A small masked spectrogram model, trained from scratch.
Data: 78125 training examples, 12.6 epochs.
Rows from block 0 of the decoder of a small masked spectrogram model, named by matrix and row number. Rows with one number belong to one neuron. Each number is 128 + 32 x the weight over its row's rms, rounded and kept within 0 to 255. All counts start at 0. Numbers have three digits each.
After each neuron's rows are labels from the 100 clips, of 14976, where the neuron reaches its highest value: "strongest on" is what is common among them. Only what is clearly more common there than usual is listed. The data: notes from a synthesiser with random patches.
# fc1: MLP up (decoder.0.mlp.fc1.weight, 576x192), inputs 144-191
# fc2: MLP down (decoder.0.mlp.fc2.weight, 192x576, transposed), outputs 144-191

fc1.10:128128128128128128128128128128128128128128128128128128128128128128128128128128128128128128128128128128128128128128128128128128128128128128128128
fc2.10:255128128130127130129133129129126128130129130129128134129128131130131128129127129129178129128129128134131128129129128031130129129128129255130129
strongest on: gate

fc1.160:128119127104058121126128113131129080120010129130129129100044046128017128125084123126128129128087099128129128129120126130082079128085041120131129
fc2.160:153158171128154131146128144128131146128145128168148128255129129127148129128129128121137128128142226129134128130128129128128156255223128164128171
strongest on: pluck; bass register

fc1.403:118089128084070098110090090035000121034081115113082092090099054096116100128123120126123082075128108064128039086125092045119073000120120128122115
fc2.403:146144129127243128124139255128128128130151147166128132129255152127127127129131128139143128167132130140132128128128130125129128128130127129131129
strongest on: gate

fc1.148:105099083128050128048125128096142128057072093128128128128121124128098084132128134067128131128128128120127128067010128143127128101079130131115128
fc2.148:128126127134125128212133151128129127134128039127144128145111128127137130151128129136139128126128071128130127106128196115131159160128127121127135
strongest on: pluck

fc1.202:024126092127129093100095122123129077000114114128128128111119129093102102107114120129092132128075128068038118120002103137111108125017131128129108
fc2.202:128142165149181212127144162131164154146150158135172169149142158131147128180147158149128255178133153144142128133155146159211216132136134126130133
strongest on: pluck; bass register; filter: low-pass

fc1.443:000095050016041128127102106068134128128125128128128118045082105058124111113128124122021128126119128128127128100128128146127096040116127058068116
fc2.443:136172139169255135171129199145125130151229129129133133241175141132147128131128151129129131141138183131131128146139176128136134240175127135128134
strongest on: pluck; bass register; oscillator: inharmonic FM

fc1.118:119128128081129115083129129127123128113078128127129128128113129128045128090118130129085129108129128106117128129000129111128121129128116112129129
fc2.118:133188129180154159128255180138128128133182232137172158151255187168254138142129186171145163209150196197255147172172128142168135130129128128136132
strongest on: pluck; triangle

fc1.553:103128098117128054019128123128128113023112072128128128120038128064115124090128127128042129142126138005111128113057100138042105119096068123128108
fc2.553:126130129140239133129161195142177145127145138120148244173127182128124126128133129137129255255148130143130132131128134226197133129132130126128129
strongest on: pluck

fc1.315:128128128128128128128128128128128128128128128128128128128128128128128128128128128128036128128128128128128128128128128130128128128128205128128128
fc2.315:128128128128128128154128129128128128169129255130128129128128133128128128128128128137128130129128128131128204130128128029128128128128128128128128
strongest on: gate; drive; noise

fc1.175:103139123039127036057102095128128129076112117133112114108082128109117104057129119128109128128102130056115113081099032147034088118084100057123092
fc2.175:115069130135124131160128128128123146254141124107144132138112126129178117128126127100151110127154078175132128128138128127178128117128168148126144
strongest on: pluck

fc1.346:128128128128086128128128128128128128128128128128128128128128128128128128128128128128128133128128128128128128128128128128128128128128128128128128
fc2.346:128128127128128128169128128128128128129129129128129128128128255128128128128129128255128140130128128131128128129128128128129128128127128125128128
strongest on: gate

fc1.426:053128111128128105062114119105128118094037111128128128127120126127122118128121128106088129129081128027109129128110114138108128128068123088128124
fc2.426:129148131131221164129175197130130130132135140128130197131129249129125129129129136148129255210127133138128130134162133157214132129129128094129129
strongest on: pluck; bass register